Weights of a small image super-resolution model.
Training: muon at rate 0.014, 14200 steps, batches of 128.
Rows from block 7, named by matrix and row number. Rows with one number belong to one channel. Each number is 128 + 32 x the weight over its row's rms, rounded and kept within 0 to 255. All counts start at 0.
# convs0: first 3x3 conv (model.blocks.7.convs.0.weight, 64x64x3x3), inputs 52-55, a 3x3 kernel for each
# convs1: second 3x3 conv (model.blocks.7.convs.1.weight, 64x64x3x3, transposed), outputs 52-55, a 3x3 kernel for each
convs0.13 [115 112 103 103 114  84 120 161 112 109 116 150 113  87 133 116  88 126 110 106 151 138 104 121 183 132 167 184 159 168 144  99 114 129  98 137]
convs0.14 [143 153 144 137 136 182 122  92 156 150 179  92 202 140 155 105 111 125 147 122 163 124  87 133 111  70 123 132  72 141 181 103 152 170  95 136]
convs0.15 [116 146 104 114 139  98 118 143 114 133 140  97 146 122  95 108 117 138  65 123 124 108 151 111 103  98  89  87 109  81 155 131  83 163 173 109]
convs0.16 [119 161  68 154 164 124 134 120 110 116 135  62  98 149  66 120  95 112  71 147 105 134 113 102 179 151 119 206 133 165 169 115 122 151 133 137]
convs0.17 [ 91  58  70 144 138 130 118 127  92 136 156 120 137 153 148 112 105  99  96  71  74 142 103  83  98  93  97 153 105 115 157 117 158 116 110 121]
convs0.18 [157 185 121 140 170 105 101 162  79 112 127 126  97 168 107  99 148 117 149 147 132 120 123 139 105 101  91  69 116 102  89 113 128 115 177 180]
convs0.19 [158 151 167 200  88 112 178  90 105 132 105 168 152 125 168 141 103 126 167  43  72 156  73  82  65 134 116 125 141 133 129 156 122  88  78  93]
convs0.20 [ 45  77  63 136 149 114 189 136  87 150  76  69 135  94  96 133 173 118 107  76  92 166 130 144 154 135 131 114  98 100 141 129 129 123  90  96]
convs0.21 [101  89 110 140 123 123 176 139 137 131 113 118  81 110 135 106 161 136 129 114 129 108  79 111  90  88 141 126 127 105 122 134 118 118 110 139]
convs0.22 [159 153 142 143 130 139 142 123 133 149 128 102  80 115 136 109 140  89 120 145  97 115 139 102 115 158  99 144 113 193 157 122 139 112 128 204]
convs0.23 [126 146  98 122 139 114 125 147 131 150 188 167 167 120 114 161  98  79  90 111 119  90 108 142 129 107 112 101  69 117 149 115 158 128 125 155]
convs0.24 [159 103  83 152 123  80 156 152 152 149 137 149 144 144 160 185 174 140 107 151 114 118 132  99 160 106  98 185 125  59 174 156  96 123 115 123]
convs0.25 [139 113 102 128 126 143 126 110 157 150 113 143 162 106  94 132  94  67 143 135  61  86 108  84  77  89  86 119  83  89 134  95 104 136 140 131]
convs0.26 [134 133  99 152 161 100  89 127 131 126  94 104 125 128 110 193 178 168 149 167 132 115 112 124  87  86 105 204 178  73 176 107  73 114  94  55]
convs0.27 [109 121 149 131 115 133 169 192 147 136  99 149 102 116 158 133 130 135 155 130 148 169  74 131 162  47  95 108 130 177  89 102 119  91  99 120]
convs0.28 [131 105 110 152 123 115  94  88 129 157 138 162 111 122 143  88 136  90 126 149 166 137 152 151 111 132 145 111 118 139 178 157 146 122 122 134]
convs0.29 [153 128 143 137 115 125 171 130 114 118 157 142 107 134 139 206 147 154 101 106 119  85 140 114 132 115  90  31 115  85  57 120 109 132 100 156]
convs0.30 [113 111  93 118 147 132  88 150 145  96 108  91 109 107  99 119 136 129 114 230 103  88 163 118  95 129 125 110 130 128  93 123 108  95  99 118]
convs0.31 [118 112 122 111 128 107 130 159 155 118 166 146 126 104 130 169 103  83 152 138 155 108 132 123  95 117  74  77 133  34 113 111 105 207  92 202]
convs0.32 [148 136 174  80  66 101 123  61  76 128 122 115 110 166 182  91 152 163 127 112 155  81  92 141 100  74 118 106 127  91 128 118  92 131 149 111]
convs0.33 [163 173 153 102 116 145  99 110 138  98  73  82 102  66  93 129  98 101 108  96  48 143  86  51 139  85  71 150 108  55 165 162 126 136 102 155]
convs0.34 [ 97 122 158 105 157 182  99 123 101 120 190 255 103 119 180 148 138 140 102 120 120 144 123 151 185 149 161  90  94 125 133 144 132  72  73  66]
convs0.35 [143 122 116 100 115 154 112 148 123  90  91 129  97 121 123 145 159 103 167 165 139  92 147 153 129 148 117  86 116 118 173 151 205 174 111 164]
convs0.36 [115 134 168 141 150 150 157 138 110 108 105  78 137 158  94 172 152 103 119  97 130 124 126 121 118 105 114 111 131 162 110 108 133 135 100 109]
convs0.37 [115 145 201  54  82 147  98  73 114 131 145 151 195 136 124 207 104  90 161  91 131 154 121 115 194 127 125 112 106  72 129 108  57 121 111  90]
convs0.38 [ 90 131 138  50 113 154  82 109 192 170 163 144 110 129 126  86 127 121  93  53 115  65  37 105 109  30  83  81 152 106 102 124 165 128 114 164]
convs0.39 [140  94 103 172 129  68 111 114  31 195 151 119 107  78 124 101 106 159 126 147  87 128 136  81  98 109  85 107 107 111 116 104 149 138  97 110]
convs0.40 [186 142 120 157 136 136 128 160 206 113 136 127 149 115  97 120  85 116 128 140 164 100 160 134  97 151 132 176 160 214 183  99 147 253 159 171]
convs0.41 [134 166 115 121 149 161 156 159 167 149 165 134 140 148 102 126 202 125 107 116 150 101  95 110 128 122 131 179 150 126 127 107 110 126 120 139]
convs0.42 [104 125 133 121 101 159 170 120 195  66 132 197  99 178 208 176 199 170 127 119 132 144  98 120 150 104 109 151 108 120 147  69  81 191  99 117]
convs0.43 [193 182 140 161 171 153 146 155 109  72  92 173 110  90 181 118  98 154  45 116 123  78 154 117  91 139 148 114 154 122  96 114 170 135  69 145]
convs0.44 [123 133 138 106 133 140  99  81  78 135 153 166  87  99 151  77  94 106 126  94 121 134 129 123 120 118 124 110 113  64 100 113  75  69  98  88]
convs0.45 [186 179 177  92 111 110  32  17  53  98 144 140 107  98 124 105 138 103 174 198 156 143 158 124 123 140 111 137 124 188 170 186 179  61  22  32]
convs0.46 [113 124 117 119 118  78 113  80  42 111 136 140  68 115 142  16 120 135 100 140 142  84 155 132 118 116 127 189 144 170 134 144 159 139 162 115]
convs0.47 [135 140  97 131 131  50  83  92  76 111 114 101 106 153 155 139 165 171 158 186 133 148 181 117 120 129  80 104 116  50 122 137  84 128 134  94]
convs0.48 [108 173 173  99 156 142  82 141  87  98 118 149  93 117 211  99 110 174 128 121  73 104 105  91  84 120 141 106 125 144 113 147 177  94  84 107]
convs0.49 [151  97 146 124  97 113  98 117  90 141 121 105 110  94  98 114  97 127 189 118  93 132 115 100  95 145 126 108 197 168 118 140 126  65 111  97]
convs0.50 [ 95 105  98 132 125 107  93 107 123 132  93 113 125 118  95 120 171 128 101 153 162 103 153 134 138 159 139  70 140 177  80 120 158  60  92 141]
convs0.51 [ 93  99 115  48 113 104  94 142 156 147 146 131 106 116 114  85 101 114 138 148  94 179 146 113 167 140 113 124 141 144 132 139 135  75 132 128]
convs0.52 [120 130 137 112 147 145 103 169 156 171 179 183 113 157 181 113 146 144  89 110 124 136 139 118 135 135  86 118  44  89 130  87  82 143 124 124]
convs0.53 [106 159 147 110 150 138 121 119  99 126 103 127 143 126 129 113 134 122 178 137 139 151 144 160 100 123 130 141  93  80 177 127  87 126  98  87]
convs0.54 [148  99 134  87  62  77  92 145 143 124 158 141 126 123 156  87  95 155 114 128 118 126 121  97 111 134  75  69 145 144  79 200 183  91 118 111]
convs1.13 [154 105  52 156  99 120 210 152 133 124 132 122 139 117  82 162 118 148 106 137 129 145 119 125 145 125 145 203 152 182 163 140 102  83 110  61]
convs1.14 [153 139 160 178 146 160 160 172 153 129 138 120 125 119 113 123 105 120 134 111 134 146 108 133 160 149 157  71  89 125  78 101 126 120 110 136]
convs1.15 [ 97 166 164  85 164 132 104 149 130 104 129 121 105 100 123 164  86 125 129 153 128 106 146 156 141 141 138 145  86 101 168 122 125 229 187 177]
convs1.16 [114 123  91 109  91 114 176 124 187 166  77  80 193 125 151 131  97 104  88  85 101 151 117  92 119 135 125  86 111 130  83 106  96 116 124  79]
convs1.17 [124 103 145 119 123 115 110  67  35 121 176 165  98 150 183  74 141 146  87 144 165 100 118 140 130 117 120 149 104  76 118 148 122 118 147  97]
convs1.18 [138 112 120 111  53  89  87  70  86 210 124 130 127 114 144 120 142 122 154 119 136 128 127 119 110 115 109  82  98 103 168 143 150 131 139 142]
convs1.19 [190 255 210  77 155 191  45 101 127 107  51 118  88  91  95 170 117  93  96  99 148 131 123 161 150 121 127 164 187 131 136 130 113  96 112 137]
convs1.20 [108 136 129  96 106  90  84  60  91 124 120  62 167 154 123 172 153 118 121 125 104 146 161 140 138 140 133 122 137 153 114 160 139 134 147 105]
convs1.21 [119  77 105 130 131 128 128 143 139 113 123  98 156 187 110 127 144 119 118 125 121 105 106  86 118 122 120 122 105 140 133 120 139 135 108 117]
convs1.22 [123 167 107 125 154 120 109 153 125 137 122 170 168 140 157 117 169 138 148 134 106 122 120 134 139 137 142 113  90 174 120 112 108 128 130 121]
convs1.23 [150 102 116 159 134 109 151 154 129 158 185  60 152 140  55 122 118  80 111 133 156  99 117 158 107 122 138 123 138 190 119  93 138 191 151 123]
convs1.24 [134 100  77  96 148  91  98 146 118 131 141  43 131 160 103 178 121 118 148 115 111 124 103 138 170 130  99 177 114 113 143 100 139 104 118 168]
convs1.25 [181 116 119 133 116 142  64  89 119 100 171 143 114 122 155 115 134 132 175 147 124 172 113 137 143 108 158 116  93 151 124 121 156 150 139 152]
convs1.26 [147 128 131 149  98 134 130  64  98 115  70 172 142  67 146 189 158 112 126 105 120 134 120 123 122  95 118 130 124 104 168 141 119 146 105  90]
convs1.27 [119 130 114 113 143 163 107 112 156 139 133  95  84 183 199  83 148 137  92 118 118 104 146 117 100 118 153 110 130 141  78 123 166  61  90 138]
convs1.28 [190 208 161 165 177 175 145 180 152 135 178 161 119 105 145 147 127 210 108 120 130 131 125 111 117 164 141  65  98  54  58 127 109 112 125 101]
convs1.29 [160 113 114 120 112 116  83 118 111 126 123 132 114 124 159 129 123 147 136 161 122 129 156 157 143 159 119 117 147  88 126 155 166 176 167 186]
convs1.30 [ 76 126 161  96 134 211 171  94 192  92 109 124  95 150 193  77 155 143 115 104 122 122 120 119 149 156 145 120 139 113 115  87 112  92  93 130]
convs1.31 [134 110 119 148 134 107 157 182 158 185 134 113 138 119 115 146 127 152 159 141 164 122 120 126 117 137 159  70 142  54 154 165 132 119 110 138]
convs1.32 [ 88 139 119  97 126  86 119 104 109 184 130 154  98 101 215 110  92 142 124 127 143 123 101 117 113 110  79 122 106 137 142 114 161 157 107  88]
convs1.33 [135 156  95  60  87 100  91 105 113 104 135 145 157 115 124 198 144 131 112 125 138 134 126 138 141 137 131 152  96 129 144 111  93 184 153 115]
convs1.34 [116 182 194  65 145 172  91 156 144 124  98 100 158 125  90 161 180 150 145 149 129 100 139 110 130 134 129 132 147 215 176 170 191  86 133 161]
convs1.35 [ 91 106 120 143 110 158  86 140 124 145  92 125 140 112 134 139 120 156  89 128 140 111 109 156 108 139 117  66 135  53 133 197 106 121 102  34]
convs1.36 [120  89 116 174 145 123 138 213 132 140 135  64 167 168 108 156 111  75 147 115  96 158 158 116 109 138 127 160 149 114 148 164 126 134 137  98]
convs1.37 [146 131  85 115  95 115 184 141 141 126 137  75 103 109 114  43  60 166 153 154 153 128 135 153 141 120 149 146 131 111 160 143 127 140 109 120]
convs1.38 [111 126 162  92 113 140  68  96 127 163 129 165 147 127 194 126 100 138 102 112  63  79 102  52 114 134  85 135 147 164 111 101 144 129 105 144]
convs1.39 [185 172 151 149 156 156 156 132 145 143 161 162 173 103 110 177 133 133 136 112 133 148 113 157 153 150 164 146 111 120 118 138 152 114  80  88]
convs1.40 [105 102 117 136 102 116 118 141 116 135 101 125 169 114 149 164 112 148 149 116 116 117 108 126  95 107 140 158 117 102 138 175  82  35  89  43]
convs1.41 [ 74  76 135 115 120 120 149 160 184 149 132 134 172 121 100 147 115  37 128  96  99 175 151 138 155  92 108 122 109 110  80 114 114  82  91 106]
convs1.42 [ 98 107 126  97 122 167 127  91 104  91 110  89  67 152 146  73 154 174 132 151 119 138 113  80 144 131 115 143 153  65 166 152  84 120 127 107]
convs1.43 [210 128 116 142  81 102 152 106 107  79 121 102 100 164 170 190 170 195 128 123 127 118 129  79 110 117 115 139 162 144 142 158 170  99 107 127]
convs1.44 [158 170 194 114 131 189  69 132 132 124 136 177  82  92 168 135 127 153 152 125 150 151 135 131 179 131 118  86 134 109 112 123 130 154 136 173]
convs1.45 [129 146 138 137  99 125  64  22  85 104 112 114 108 113  96 167 126 100 131 115 132 122 102 112 168  88 123 154 212 164  74 163  94 189 205 150]
convs1.46 [147 163 144 123 192 163  92 137 104 115 155 150  94 144 153 105 159 147 132 106 150  92  98 163 116  88 142 124 129 170  95 101 115  61  90  82]
convs1.47 [209 128 181 159  90 121 148 129 127 127 103 187  86  90 161 156 159 144 144 112 128 121 102 122 151 120 130 113 111  73 141 124 163 152 113 131]
convs1.48 [144 142 193 138 120 164  82 105 128  78 113 115  95 130 112 140 148 160 119 110  79 116 129 119 148 149 123 139 151 242  75 106 200  57 107 156]
convs1.49 [ 99 161  77 105 158 133 142 175 119  87 168 134 179 183 127 206 150  93 120 111 122 139 131 141 143 133 144 158 154 176 139 119 155 113 107 143]
convs1.50 [109 118 148 117 132 123 136 160 136  71  83 166 126 130 170 168 174 137 109 121  92 133 126 129 135 121  97 130 143 155  95 140 140  98 118 123]
convs1.51 [ 44 114  64  80 193 148  46 165 172 155 130 138 212 153 143 209 119 102 129 134 110 173 151  95 146 150 136 127 132 134  64 137 174  65 113 130]
convs1.52 [ 38  71 149 132 123 187 169  92 153 114 145  98 111 161 134 114 108  94  92 110 104  96 122 159  81  99 114 128 140 133 147 172 189 153 155 157]
convs1.53 [186 115 164 106  86 151 143 109 158 102 139 172 110 114 102 121 116  77 108 149 136 128 120 128 142  97 125 167 140 101 125 104  76 114 145 117]
convs1.54 [ 92 150  84 160 181 113 112 145 126  90 138 147 109 120 165 167 147 148 132 136 121 169 147 108 137 132 107  48  82 103  51  71 128  81 104 170]